Rows from block 7 of a small image flow-matching model, named by matrix and row number. Rows with one number within an expert belong to one neuron, the router's apart. Each number is 200 + 30 x the weight over its row's rms, rounded and kept within 0 to 999. All counts start at 0.
Before each expert's rows are labels from the 100 images, of 14848 (inputs lightly noised), where the router gives the expert most weight on average: "responds to" is what is common among them; "peak on" is the class under the peak. Only what is clearly more common there than usual is listed. The data: pictures of board games with random positions, seen at a slant. In brackets: how many of the 100, against the usual share in percent.
# router: router (model.blocks.7.mlp.router.weight, 16x256, trained with AdamW), inputs 0-85
# up: expert up (model.blocks.7.mlp.up, 16x64x256), inputs 0-85
# down: expert down (model.blocks.7.mlp.down, 16x256x64, transposed), outputs 0-85

# expert 0
responds to: noughts and crosses (60 vs 16.9)
peak on: table (100 vs 37.2)
router.0,222,241,156,186,211,145,209,192,174,149,202,212,271,207,186,205,194,237,215,258,237,184,188,239,175,227,218,211,215,186,193,166,202,196,203,213,256,237,206,195,205,215,225,234,207,235,171,202,171,183,227,222,162,222,187,199,204,169,229,197,249,211,153,217,232,283,207,152,205,167,129,233,139,105,165,167,157,203,85,196,258,186,174,215,190,252
up.0,211,248,196,243,159,238,182,180,130,154,252,214,170,198,199,186,182,185,216,245,209,194,212,220,225,254,168,219,208,175,191,231,149,164,234,220,191,203,200,178,181,164,202,188,209,194,190,217,154,215,192,264,213,187,167,259,213,222,128,194,224,208,200,192,222,171,167,194,196,260,275,247,157,180,159,138,198,228,216,209,145,203,167,205,172,227
down.0,193,178,244,156,251,207,202,149,233,189,178,206,176,211,217,193,190,160,230,222,174,258,237,201,224,197,196,155,197,229,182,190,195,173,228,239,193,227,204,133,193,232,194,232,206,259,200,215,222,185,214,234,184,202,210,208,145,210,176,228,133,186,208,183,142,206,206,172,230,194,179,162,266,182,205,195,215,116,185,197,182,166,158,227,219,228
up.1,149,192,154,164,161,186,201,194,153,214,239,180,190,188,186,200,203,205,230,198,198,224,144,234,196,237,207,218,186,219,178,253,190,219,242,224,223,217,252,280,215,212,201,190,259,240,245,201,162,211,185,253,217,205,244,250,176,250,174,169,199,204,213,212,166,211,227,141,202,199,259,183,144,200,185,227,187,166,215,222,181,201,190,159,242,234
down.1,211,191,215,249,210,169,228,205,247,237,181,154,227,179,220,181,230,201,228,189,224,232,214,234,229,140,163,196,155,144,186,199,234,151,184,236,187,201,193,178,189,206,182,215,202,205,164,187,239,190,259,264,223,166,208,243,203,239,183,152,202,197,200,215,256,171,163,236,165,245,233,183,212,196,185,188,232,166,209,240,233,134,205,223,153,244
up.2,139,223,179,206,231,183,210,175,173,183,169,180,196,201,197,148,164,172,169,162,192,209,274,172,217,180,166,211,206,165,177,224,217,161,204,179,184,189,206,202,213,201,167,207,188,176,150,170,203,179,159,167,167,192,207,202,167,198,159,232,203,235,200,243,246,208,235,220,193,209,131,155,186,187,204,203,185,196,206,219,269,203,181,281,209,199
down.2,164,244,225,148,210,245,131,167,252,161,198,220,209,211,216,210,164,192,196,183,193,224,189,188,216,206,198,188,207,219,186,153,229,172,196,208,232,226,194,214,214,213,190,238,168,193,243,233,245,197,210,180,207,219,191,195,220,219,161,165,195,173,135,203,147,137,165,246,196,155,167,171,220,120,243,177,231,241,206,211,242,191,200,212,181,184
up.3,168,235,201,201,201,216,199,156,192,217,229,207,147,159,215,188,228,231,213,217,237,184,196,253,232,186,172,204,174,230,220,193,213,156,185,204,210,157,231,255,223,175,199,207,142,147,217,253,203,203,243,200,204,197,168,236,245,173,143,207,176,202,225,244,182,203,155,188,171,176,217,268,194,210,210,196,260,179,220,254,241,148,212,202,200,209
down.3,178,190,208,245,208,186,193,218,219,145,165,204,191,249,195,246,190,167,173,199,162,210,176,184,189,249,251,171,200,169,209,222,173,213,203,199,188,188,195,143,150,191,149,201,63,203,200,180,213,215,189,128,130,212,293,194,233,151,200,214,226,163,192,193,218,154,212,174,188,168,202,205,217,200,233,229,186,146,205,167,197,248,217,195,173,182
up.4,174,176,187,146,184,209,233,209,170,214,204,260,215,176,191,215,196,105,200,206,193,207,173,190,184,207,238,209,242,207,192,163,199,208,201,202,221,208,211,239,193,182,153,195,170,196,227,199,184,237,222,227,192,260,221,170,250,199,245,222,184,223,186,156,230,240,219,160,188,209,197,187,138,228,167,255,215,228,165,224,182,156,171,132,198,186
down.4,166,172,205,248,144,243,183,139,208,197,224,199,224,153,204,144,190,157,217,217,212,210,207,133,214,240,223,181,205,220,186,250,174,220,167,234,223,224,209,174,206,225,193,219,179,172,213,196,201,220,168,201,196,295,225,164,198,230,187,241,238,193,167,206,203,140,215,222,217,181,223,183,194,177,255,140,211,227,208,151,232,196,157,173,169,137
up.5,230,178,203,218,137,202,185,158,181,210,195,205,174,226,226,177,239,195,191,211,173,193,236,174,260,203,226,210,216,154,183,288,157,210,217,221,194,179,198,188,179,184,190,198,199,237,235,215,141,207,144,175,231,184,227,242,189,228,159,237,200,205,189,237,178,173,165,222,192,186,234,187,203,172,235,193,228,159,257,204,147,262,245,178,176,183
down.5,199,236,195,242,163,181,202,244,148,229,243,216,137,192,138,234,250,201,206,155,182,227,201,221,239,268,150,199,199,136,177,273,216,203,217,181,159,207,202,147,226,133,245,170,206,204,222,223,127,226,244,220,214,185,173,198,232,198,194,232,175,215,256,212,230,205,190,181,184,217,193,180,163,219,177,200,173,188,175,186,215,203,193,169,170,201
up.6,205,225,189,201,222,213,249,226,161,186,199,185,245,178,208,228,197,177,191,262,212,187,191,198,250,199,230,198,183,165,222,142,203,165,165,217,206,241,218,151,211,203,239,193,190,180,180,191,176,152,228,229,166,226,211,146,240,223,198,196,155,228,153,174,213,236,224,158,195,213,140,225,205,168,179,196,181,198,171,230,245,157,236,224,195,254
down.6,194,244,226,169,211,150,153,218,210,201,209,184,147,230,189,224,177,185,173,160,233,228,207,188,259,197,198,186,210,163,186,212,228,207,185,190,228,157,189,278,208,218,156,147,208,171,233,228,158,211,239,171,160,196,161,194,195,231,141,135,184,157,231,198,244,253,148,207,192,199,175,175,202,220,176,223,240,190,208,212,221,218,152,221,194,240
up.7,168,248,226,162,239,277,266,228,176,117,228,265,224,220,162,204,227,206,186,214,230,175,208,241,196,195,221,211,207,164,219,172,185,198,230,201,169,237,236,200,211,214,211,198,206,211,172,209,173,193,199,235,163,211,186,188,236,177,225,167,220,212,173,235,231,218,194,149,257,221,137,245,179,163,104,230,225,196,231,203,170,208,200,254,143,216
down.7,153,164,239,212,186,177,161,178,194,179,141,209,223,176,211,166,182,166,198,185,162,232,219,223,181,173,223,185,158,225,183,236,157,171,223,221,233,147,206,199,185,218,192,211,180,194,207,213,219,171,192,195,170,254,190,197,178,216,164,192,172,212,222,194,238,323,228,236,199,322,217,242,136,218,213,217,169,192,146,179,277,217,164,215,175,205
up.8,228,241,180,183,176,192,221,171,225,166,190,200,199,169,212,223,263,188,208,204,227,143,123,219,192,169,166,228,193,220,167,194,237,222,216,212,186,186,186,186,237,234,169,167,267,172,210,174,207,230,178,258,239,231,191,142,170,207,180,213,184,154,233,202,123,162,147,223,200,197,190,203,162,196,185,211,243,171,226,191,211,229,189,182,204,187
down.8,201,198,230,224,224,206,187,209,178,176,226,238,187,224,204,199,139,202,216,211,203,200,172,163,177,212,210,247,174,219,224,195,210,274,157,211,173,205,132,206,209,183,131,172,213,177,216,240,203,186,227,171,206,223,221,235,222,172,234,203,244,210,166,168,216,186,186,228,178,203,147,220,184,204,151,185,218,181,217,189,206,228,211,176,163,156

# expert 11
responds to: digit grid (100 vs 16.4)
peak on: board (100 vs 58.7)
router.11,202,246,166,219,164,223,154,241,210,137,202,177,211,170,191,228,183,159,178,213,222,172,187,202,220,265,184,198,208,194,190,260,208,243,264,209,178,218,134,211,224,183,193,150,200,167,194,190,213,114,140,245,237,204,250,180,224,189,179,211,187,173,195,172,178,131,166,224,224,146,211,209,218,201,222,117,212,237,180,150,226,201,167,179,235,283
up.0,174,195,159,192,221,150,225,211,253,229,185,190,151,253,181,227,232,188,154,186,229,155,192,221,225,259,188,199,221,217,130,239,176,171,210,181,266,197,186,200,164,160,192,211,177,193,245,203,195,199,197,146,209,184,204,210,252,193,234,163,234,224,199,224,177,182,176,149,216,141,104,244,203,217,231,179,233,220,203,201,242,199,200,221,193,174
down.0,169,176,214,217,164,228,204,213,213,217,185,228,116,207,217,222,203,244,190,218,265,209,266,209,161,195,198,195,222,201,263,218,237,228,180,272,180,197,195,238,245,170,229,218,206,253,187,252,237,164,202,174,193,161,205,225,255,233,136,204,215,172,177,188,184,217,156,205,209,239,160,210,133,219,222,223,247,207,197,189,151,211,139,144,235,193
up.1,193,221,163,271,200,178,226,216,215,158,142,167,182,154,177,221,256,158,227,195,243,193,199,218,177,204,215,183,203,218,172,211,225,226,221,210,191,190,176,229,175,189,193,159,185,205,174,186,220,169,226,170,174,227,222,201,206,212,133,218,124,163,201,171,180,123,225,219,241,186,204,206,205,202,161,183,267,167,220,178,234,205,180,232,263,264
down.1,182,180,236,173,187,208,233,212,174,179,224,198,114,186,192,206,229,222,194,237,220,193,145,207,208,130,233,221,204,133,180,192,135,154,227,259,217,206,146,220,241,194,175,151,233,215,198,243,223,249,246,182,202,217,237,210,180,226,233,171,202,244,182,239,179,205,168,195,197,169,239,216,196,203,257,223,187,176,191,208,176,205,219,202,141,283
up.2,188,190,170,216,175,272,174,194,176,244,225,214,198,229,189,193,220,188,201,250,188,170,233,229,222,286,192,214,218,214,212,216,169,207,232,231,243,166,197,217,241,243,186,167,203,205,165,139,111,238,178,202,175,201,159,186,206,197,230,207,203,208,221,199,191,185,163,226,198,152,196,169,182,173,145,209,172,158,191,170,187,217,207,221,223,177
down.2,179,170,162,254,189,261,177,187,196,207,198,218,246,222,208,195,211,191,217,264,225,209,212,149,233,211,182,194,197,174,223,159,199,202,198,170,228,247,214,227,211,150,165,194,176,192,221,204,224,158,159,197,183,226,252,167,214,160,210,158,190,200,210,184,217,184,194,193,216,185,204,208,211,209,221,189,159,194,166,208,259,188,209,187,220,121
up.3,210,189,161,145,165,224,177,175,197,205,236,212,217,230,189,197,189,225,195,240,155,233,213,206,220,209,203,198,162,251,209,213,186,189,176,203,203,255,216,165,142,196,245,163,185,182,221,192,198,245,258,159,207,209,216,145,150,247,200,143,156,260,199,171,223,144,155,175,153,198,179,198,240,222,213,230,155,193,219,217,123,217,150,231,251,181
down.3,192,216,244,227,233,203,206,224,175,204,138,138,209,209,233,193,226,210,199,211,197,223,235,238,181,234,182,198,188,226,240,157,236,204,249,195,187,129,215,209,272,201,237,183,200,180,190,151,155,177,136,217,209,233,201,220,194,205,207,187,175,176,189,197,229,253,175,201,257,204,162,183,238,220,175,238,166,157,173,187,196,211,237,248,230,148
up.4,217,197,222,198,191,217,172,226,198,173,172,243,200,184,120,202,222,150,218,190,223,174,130,228,241,195,218,217,250,217,157,184,163,201,202,196,224,176,211,166,175,189,188,217,189,225,228,218,245,225,220,187,186,249,242,188,223,204,191,213,181,192,154,144,210,199,172,206,168,201,190,234,140,247,192,220,143,201,244,220,198,178,177,205,207,193
down.4,189,225,180,189,247,237,203,199,200,165,172,213,228,169,233,213,195,198,190,160,189,239,173,228,235,221,199,219,193,230,141,192,192,172,195,173,209,146,237,178,179,250,222,203,151,209,118,247,183,199,177,166,160,172,222,194,168,234,162,188,205,193,229,230,154,146,172,179,130,209,175,180,233,192,205,193,241,207,169,148,209,210,197,173,233,190
up.5,218,137,259,119,225,194,188,229,275,178,210,210,219,245,163,232,207,170,185,184,250,201,195,273,212,165,169,179,223,220,214,159,181,260,234,198,183,179,180,210,209,200,218,226,189,215,186,189,182,199,196,215,163,196,199,202,194,224,181,185,287,174,165,249,194,212,198,173,206,202,196,226,275,220,180,199,174,230,229,212,209,255,256,203,252,247
down.5,182,193,203,230,188,177,162,211,174,233,178,235,215,149,223,211,241,163,185,182,222,223,163,186,193,186,173,189,175,226,263,204,182,178,192,271,178,226,221,168,167,205,197,157,187,195,184,132,199,190,189,244,179,220,257,206,210,212,244,162,243,184,226,177,222,221,156,201,216,182,168,242,194,192,188,150,186,190,226,154,187,208,229,244,200,123
up.6,160,191,209,225,220,224,176,208,205,158,217,182,246,168,174,216,149,129,169,256,243,251,184,234,156,199,188,222,202,162,228,172,248,167,216,166,241,187,183,169,238,161,196,198,205,225,184,167,218,179,178,185,182,218,315,200,200,208,220,217,159,183,170,133,195,206,239,204,227,173,218,209,154,168,209,221,192,157,146,223,198,136,241,234,220,168
down.6,223,175,194,223,223,199,187,229,204,182,178,177,288,162,188,191,131,197,216,188,204,161,237,189,144,158,237,184,192,217,208,158,194,220,210,149,221,239,220,176,203,229,193,189,214,180,216,194,197,262,208,212,180,201,210,218,197,240,205,232,198,255,151,147,231,170,237,216,240,231,183,206,241,220,213,139,201,193,222,187,170,241,207,197,147,164
up.7,216,168,221,217,167,174,202,236,214,180,244,232,196,188,227,159,168,200,187,181,140,253,222,181,229,214,184,218,240,204,186,201,212,193,190,209,208,174,190,144,237,213,171,247,195,226,201,220,141,175,210,163,219,177,188,195,157,223,235,218,205,229,194,209,137,148,172,178,210,211,164,175,262,153,154,234,167,178,284,120,178,229,156,184,208,139
down.7,211,193,168,205,235,188,194,228,154,189,198,267,177,217,200,220,201,232,173,199,226,207,217,222,222,225,210,244,223,201,240,195,195,223,226,175,231,217,205,154,156,183,196,227,243,150,233,192,220,212,219,210,213,179,192,218,209,180,164,231,166,177,242,202,245,193,186,209,200,216,195,154,168,187,253,143,233,222,177,167,192,172,186,224,171,172
up.8,93,161,182,207,217,164,202,199,168,246,216,188,223,199,205,186,201,212,205,265,193,234,154,201,167,197,185,228,161,222,169,201,189,203,205,232,208,197,221,169,206,190,235,187,192,185,140,208,232,191,222,215,198,150,255,186,209,205,203,212,243,239,186,224,182,176,199,161,151,197,184,188,268,234,161,196,218,172,177,227,196,201,168,263,181,182
down.8,200,178,241,197,176,148,241,195,190,226,212,175,231,195,172,182,171,204,183,152,269,180,213,175,120,221,202,199,268,204,170,194,209,184,153,253,146,194,220,193,139,231,120,176,202,176,183,154,174,175,113,236,223,202,113,232,230,204,206,229,215,238,171,215,180,319,183,230,212,184,198,176,199,144,225,195,247,220,222,231,175,171,176,204,203,175

# expert 15
responds to: discs in an upright rack (100 vs 16.3); nearly empty (99 vs 34.3)
peak on: board (100 vs 58.7)
router.15,224,207,249,214,214,202,253,224,188,238,202,189,182,241,224,198,222,199,182,191,245,204,213,187,180,172,208,194,195,205,228,193,196,162,202,262,232,274,241,169,147,218,136,235,207,167,205,198,207,248,231,188,228,194,184,235,219,199,197,173,210,237,200,214,141,198,225,170,192,228,225,204,209,209,147,215,225,205,194,219,178,199,248,175,170,191
up.0,206,148,220,245,157,159,199,191,196,190,204,177,219,131,248,241,177,233,221,171,196,251,104,209,227,146,175,188,175,205,247,187,217,167,195,167,211,181,164,247,227,168,187,193,261,207,206,211,185,193,198,167,207,230,193,216,122,200,248,196,189,166,198,260,199,181,157,227,207,183,187,176,208,184,234,188,214,204,172,219,233,182,136,200,164,204
down.0,213,207,216,218,196,217,200,182,148,219,195,180,213,245,218,206,184,230,190,196,173,171,228,222,195,141,248,154,217,211,251,208,159,239,244,227,178,256,212,218,234,221,173,227,191,195,174,241,158,237,214,175,200,156,205,207,146,165,187,223,220,240,204,160,234,192,185,201,219,119,174,224,176,138,219,215,174,165,178,175,220,153,179,199,232,188
up.1,193,214,203,259,196,194,191,142,166,219,187,245,184,219,188,153,210,170,202,294,203,189,189,189,200,185,176,213,217,198,195,155,230,227,182,201,222,203,206,217,157,166,195,236,192,221,230,146,200,207,201,196,241,206,251,253,176,203,213,193,223,179,202,193,176,184,264,187,240,177,213,226,223,209,176,125,189,193,210,214,167,174,198,238,188,168
down.1,169,185,230,208,222,200,194,177,166,258,229,181,234,176,177,180,244,187,186,185,204,245,171,138,252,159,173,232,192,228,190,271,210,176,193,176,243,159,207,196,191,222,202,193,201,199,185,147,198,228,183,164,197,175,139,239,197,186,223,148,187,203,220,216,182,195,175,200,191,226,164,155,204,189,173,242,186,156,228,150,203,174,196,202,252,208
up.2,198,238,238,218,258,204,174,222,190,204,170,264,272,161,206,237,262,179,221,171,252,177,191,180,190,231,234,220,157,139,171,140,228,208,138,183,168,218,232,176,224,215,170,216,231,201,207,202,196,217,189,183,204,201,195,221,212,137,204,193,170,208,203,190,238,196,236,211,149,188,211,200,183,167,208,205,195,191,241,161,175,168,168,164,156,210
down.2,210,193,195,223,154,181,223,232,190,207,229,231,243,226,214,141,149,182,236,231,203,161,200,183,230,191,181,197,169,240,208,215,184,192,151,180,188,211,183,210,175,254,163,243,213,159,217,185,244,165,192,188,212,214,162,251,177,197,216,222,149,174,205,246,185,201,189,172,224,192,228,193,208,237,205,214,186,212,207,235,187,153,237,174,242,154
up.3,214,175,175,224,176,183,226,191,197,205,193,221,167,206,141,213,265,257,180,255,210,183,174,240,186,219,213,263,227,214,235,200,167,190,212,211,174,201,168,198,194,174,208,228,222,215,205,160,226,212,167,186,194,238,235,238,224,216,130,170,236,142,199,166,253,217,141,170,208,243,225,198,137,206,222,243,213,146,188,120,116,222,203,163,193,254
down.3,192,153,149,190,218,202,234,193,236,176,200,192,243,186,245,130,202,189,222,157,161,171,178,227,202,152,155,227,207,157,254,221,242,196,207,248,252,184,182,220,156,169,215,208,232,231,222,262,207,192,221,166,174,201,194,258,230,231,227,172,165,205,168,193,193,226,185,181,222,208,248,201,202,171,199,206,243,226,290,158,191,211,198,235,193,223
up.4,199,173,254,235,188,152,187,173,175,201,221,230,227,233,194,211,195,189,187,227,250,185,192,215,220,181,230,190,160,216,214,188,209,207,216,216,165,177,216,171,233,228,191,282,196,266,153,190,162,130,226,221,208,178,208,222,221,175,240,225,224,203,204,216,204,232,222,213,154,188,217,228,222,178,167,116,206,229,239,208,208,194,201,222,175,202
down.4,142,178,255,208,205,249,212,211,145,157,184,239,183,197,210,196,185,139,181,231,213,214,218,183,220,149,187,217,229,205,166,204,238,220,190,238,232,177,234,143,242,151,207,221,187,239,247,193,242,164,214,224,214,212,242,186,235,236,136,203,155,219,203,172,233,184,212,215,209,246,173,181,278,195,173,187,178,188,209,172,219,188,232,203,187,221
up.5,242,189,236,180,179,202,177,209,171,213,176,187,178,126,217,221,209,150,150,184,235,249,181,268,175,181,247,218,206,203,211,213,193,184,224,237,150,181,225,172,224,158,219,170,232,154,234,232,242,209,128,262,166,200,224,195,243,214,182,190,177,154,228,253,176,191,245,227,158,181,215,244,225,180,213,207,143,204,186,162,173,269,231,195,194,171
down.5,159,178,178,220,224,207,223,182,162,211,192,200,175,214,168,205,210,191,199,179,154,186,197,184,210,164,187,223,176,211,207,249,206,219,199,181,233,149,226,245,168,188,194,173,197,190,251,174,169,256,169,165,234,148,209,160,187,202,217,148,231,177,266,181,214,187,295,158,237,206,211,245,236,221,146,167,179,187,247,170,149,191,216,224,182,252
up.6,224,184,147,189,263,226,251,190,131,189,211,252,223,144,202,233,196,175,223,204,184,204,217,229,193,143,266,222,225,183,252,203,233,214,147,187,228,215,222,235,178,181,134,228,217,246,194,216,207,222,207,149,184,229,240,190,230,150,188,183,178,188,183,162,214,236,267,131,259,170,213,229,186,168,183,221,228,227,202,262,192,210,262,201,244,192
down.6,189,180,291,211,191,222,196,202,183,163,219,268,182,222,216,179,219,186,212,164,212,213,195,213,243,190,186,211,129,224,178,141,141,194,200,200,252,179,208,184,202,184,185,207,191,180,177,239,265,200,195,163,202,225,203,192,248,190,177,241,153,210,217,210,196,240,256,185,203,185,175,160,217,175,181,199,173,180,223,201,219,214,182,269,169,180
up.7,214,209,239,231,195,215,242,214,243,246,209,180,160,237,156,138,203,200,203,187,163,158,229,170,220,162,192,191,171,212,205,148,194,204,213,263,163,210,156,239,215,180,135,218,161,220,178,240,199,231,215,213,223,198,172,194,198,160,182,174,213,209,184,180,174,215,189,183,233,178,194,216,132,155,224,249,226,210,206,202,234,172,249,174,207,202
down.7,204,187,217,180,249,201,211,209,179,200,184,201,132,214,227,206,226,170,162,164,155,220,167,191,230,206,222,179,204,224,164,236,227,205,282,239,172,177,154,220,172,222,206,161,182,204,196,230,227,187,261,236,195,187,197,149,211,169,172,178,255,189,220,228,192,255,198,228,169,211,197,222,210,192,156,262,136,197,205,225,210,206,208,246,183,235
up.8,176,263,225,260,268,163,233,171,258,214,156,173,208,191,207,194,174,243,187,224,226,206,186,236,224,184,246,219,201,226,171,190,187,211,175,186,207,228,215,218,199,194,207,144,202,201,210,215,163,185,160,218,207,185,148,159,271,241,214,198,201,202,222,200,225,141,250,180,195,199,202,211,159,210,233,241,224,153,195,209,223,221,250,285,189,230
down.8,189,179,174,163,205,218,117,144,217,254,233,217,176,224,174,219,237,177,202,208,244,179,205,115,241,227,209,196,157,196,186,182,232,207,194,205,215,182,203,178,224,195,205,169,170,176,218,250,218,147,231,170,279,259,216,182,198,142,194,198,189,134,175,197,129,181,156,239,207,197,158,146,216,174,219,143,232,225,222,178,227,234,226,220,220,177

# expert 12
responds to: discs on a green board (100 vs 16.9); first side has more (81 vs 44.1); nearly empty (70 vs 34.3)
peak on: piece of the first side (43 vs 2.1)
router.12,186,130,239,170,231,185,232,215,196,235,199,154,217,197,191,158,207,237,186,154,228,244,222,204,186,206,184,232,145,238,201,212,152,154,245,232,170,222,236,185,179,179,263,189,249,263,227,203,212,221,202,195,195,202,185,193,229,232,192,179,176,190,181,229,154,159,207,135,173,203,176,192,178,218,129,221,175,232,213,190,178,187,268,237,219,144
up.0,215,251,224,206,156,197,193,177,196,166,211,144,190,167,190,171,175,176,229,181,230,229,207,219,220,205,201,206,225,197,184,215,211,202,170,191,238,218,217,168,194,216,166,190,191,233,201,180,217,214,238,305,188,180,186,209,117,230,177,159,261,253,240,233,245,184,205,192,179,219,192,217,199,222,239,207,198,218,137,219,166,160,196,196,212,185
down.0,190,164,169,198,196,184,180,198,194,189,145,170,197,207,203,238,177,232,195,176,184,214,187,238,243,187,179,245,198,183,256,152,188,164,208,216,225,207,187,208,188,225,201,179,172,156,152,139,187,164,219,241,170,220,245,171,223,236,205,124,233,158,241,210,143,199,177,229,225,212,217,213,197,214,201,191,219,186,247,185,213,232,218,187,210,226
up.1,211,256,142,170,154,200,183,168,239,201,159,174,173,191,199,233,232,207,180,199,177,206,236,188,242,254,156,232,231,197,157,217,247,222,215,232,187,137,214,180,206,219,189,168,207,201,219,159,236,169,170,160,220,188,255,192,180,200,144,209,191,222,186,231,177,166,183,203,184,146,196,242,204,212,211,196,200,230,228,250,167,223,202,196,270,224
down.1,176,212,232,142,180,166,190,138,199,208,198,224,198,196,184,185,201,219,206,160,185,180,210,229,194,254,222,227,175,184,148,183,198,190,207,200,225,217,175,189,175,196,237,174,227,180,182,182,185,203,216,202,243,183,197,214,193,212,229,156,227,152,192,182,183,182,174,155,218,107,162,230,192,231,235,162,200,212,251,206,174,190,244,202,251,222
up.2,190,198,209,226,204,196,209,236,204,187,209,237,205,265,214,206,186,172,182,239,211,129,189,194,189,209,209,192,194,174,222,186,220,191,211,220,213,169,185,197,205,201,176,209,225,215,206,189,241,222,178,170,138,205,152,180,171,223,175,220,214,224,192,217,229,250,161,195,197,241,271,284,183,255,154,243,194,249,232,213,160,142,196,215,207,238
down.2,211,203,155,184,235,197,194,217,108,249,186,237,204,157,184,186,194,191,224,166,179,224,221,228,233,234,230,188,173,210,196,177,174,230,210,159,233,249,182,195,211,234,192,212,191,204,199,155,130,177,213,205,163,177,181,223,143,186,193,276,200,206,212,215,160,204,211,170,185,217,233,174,255,161,234,222,219,108,148,229,189,231,180,182,246,249
up.3,219,227,149,182,203,207,172,236,138,226,269,235,174,220,170,188,168,201,211,207,182,147,178,177,193,223,168,202,197,179,185,203,200,229,193,194,198,227,152,127,218,224,227,173,161,157,196,199,171,140,225,218,148,200,239,248,199,182,228,217,160,270,209,230,212,182,190,185,181,162,164,235,237,223,229,194,217,159,226,250,195,223,144,200,165,217
down.3,171,165,240,150,212,164,195,224,187,231,172,251,182,187,195,216,163,97,180,212,174,129,179,212,213,148,215,231,207,215,262,215,222,243,194,138,181,189,148,214,195,210,152,180,220,195,229,185,240,231,219,234,153,190,194,215,222,165,223,204,223,257,197,191,228,187,262,135,198,161,196,205,155,174,177,197,205,216,186,145,205,217,240,225,244,208
up.4,211,210,176,215,204,250,153,207,232,250,241,218,166,232,228,207,200,198,209,245,197,257,227,203,179,189,190,212,188,203,184,264,140,256,210,217,239,235,183,198,200,172,220,222,162,170,159,231,208,202,165,183,211,155,167,241,179,153,221,223,194,229,157,196,184,190,173,229,176,163,243,226,172,197,221,192,194,164,187,200,225,179,233,227,244,223
down.4,190,200,182,131,198,266,241,261,188,242,229,234,171,207,235,201,205,167,217,167,215,237,224,194,201,238,221,174,203,175,179,231,166,236,228,249,227,187,139,211,183,144,199,202,155,241,180,217,218,201,217,161,173,130,222,199,234,170,215,252,196,213,166,211,198,190,208,139,227,167,239,209,183,157,218,209,200,197,187,186,182,204,162,223,189,197
up.5,252,178,166,239,193,163,202,203,223,236,102,198,235,195,277,231,211,184,156,177,194,229,263,184,268,153,229,163,215,224,170,209,204,234,174,204,208,167,163,194,191,161,180,246,207,147,248,179,213,193,224,209,231,214,204,188,219,216,230,202,176,216,211,247,232,157,203,199,198,208,190,198,211,166,222,224,165,204,186,198,184,213,203,214,183,237
down.5,202,146,234,247,204,209,204,189,210,194,207,154,171,174,165,214,190,193,136,190,209,237,196,210,213,200,157,162,206,188,241,164,210,175,260,198,208,175,198,263,212,157,185,200,225,220,173,172,228,183,154,161,225,201,215,157,185,238,161,212,187,200,196,106,228,200,171,203,209,176,197,174,131,197,242,239,185,285,149,186,192,195,200,185,233,182
up.6,176,200,215,215,179,200,212,257,166,173,174,229,205,197,194,198,191,206,239,198,174,197,183,162,183,148,184,100,196,201,183,202,284,254,161,190,219,229,205,146,263,200,175,219,206,162,171,194,203,184,177,185,198,198,217,177,180,165,186,198,207,175,194,224,182,227,228,178,261,197,195,263,211,210,213,238,263,238,189,212,230,182,178,248,195,240
down.6,191,162,199,287,268,207,146,226,187,209,255,230,218,244,193,187,200,183,182,160,200,246,189,172,237,203,205,177,194,168,182,178,102,214,204,133,220,238,211,223,187,224,240,204,206,247,189,187,178,229,204,178,218,198,203,177,173,202,161,252,126,239,251,189,181,187,229,185,133,171,214,162,212,254,172,202,215,206,206,201,199,162,217,200,221,252
up.7,160,215,205,215,173,201,137,216,145,256,209,184,203,181,157,225,214,189,241,201,164,205,223,202,197,204,228,232,226,181,227,227,173,203,179,225,225,165,263,188,185,229,218,191,225,226,164,135,219,262,218,217,192,218,216,208,177,192,200,170,230,273,235,207,206,139,265,158,165,158,202,175,229,222,232,188,197,181,197,189,182,175,201,201,205,241
down.7,178,111,189,231,217,181,215,188,193,249,185,206,213,198,196,209,224,204,194,186,151,189,196,174,184,136,244,212,253,178,143,215,185,225,188,196,210,225,197,210,235,223,227,234,241,192,207,240,213,205,221,152,201,238,128,207,181,159,191,243,198,233,197,198,217,194,209,136,165,185,192,211,204,272,125,188,252,162,185,211,196,139,160,238,216,166
up.8,238,207,180,209,270,136,85,155,215,185,237,207,196,198,247,188,182,210,199,237,238,201,193,181,182,161,167,215,213,230,239,198,160,228,186,214,212,187,187,176,219,259,205,173,138,148,222,213,156,203,183,215,223,180,196,177,213,201,193,234,228,163,216,209,223,214,144,163,153,227,222,225,202,225,185,193,175,250,181,243,200,177,222,166,198,214
down.8,170,215,136,147,180,148,220,182,135,246,130,195,255,224,177,185,196,234,226,244,210,187,227,217,183,213,204,216,146,244,198,239,214,202,237,223,203,185,212,163,178,242,191,204,178,208,184,162,202,206,243,156,193,170,253,155,165,220,200,210,202,227,216,178,208,171,195,184,237,191,183,276,166,170,188,226,156,177,230,175,192,245,177,148,179,235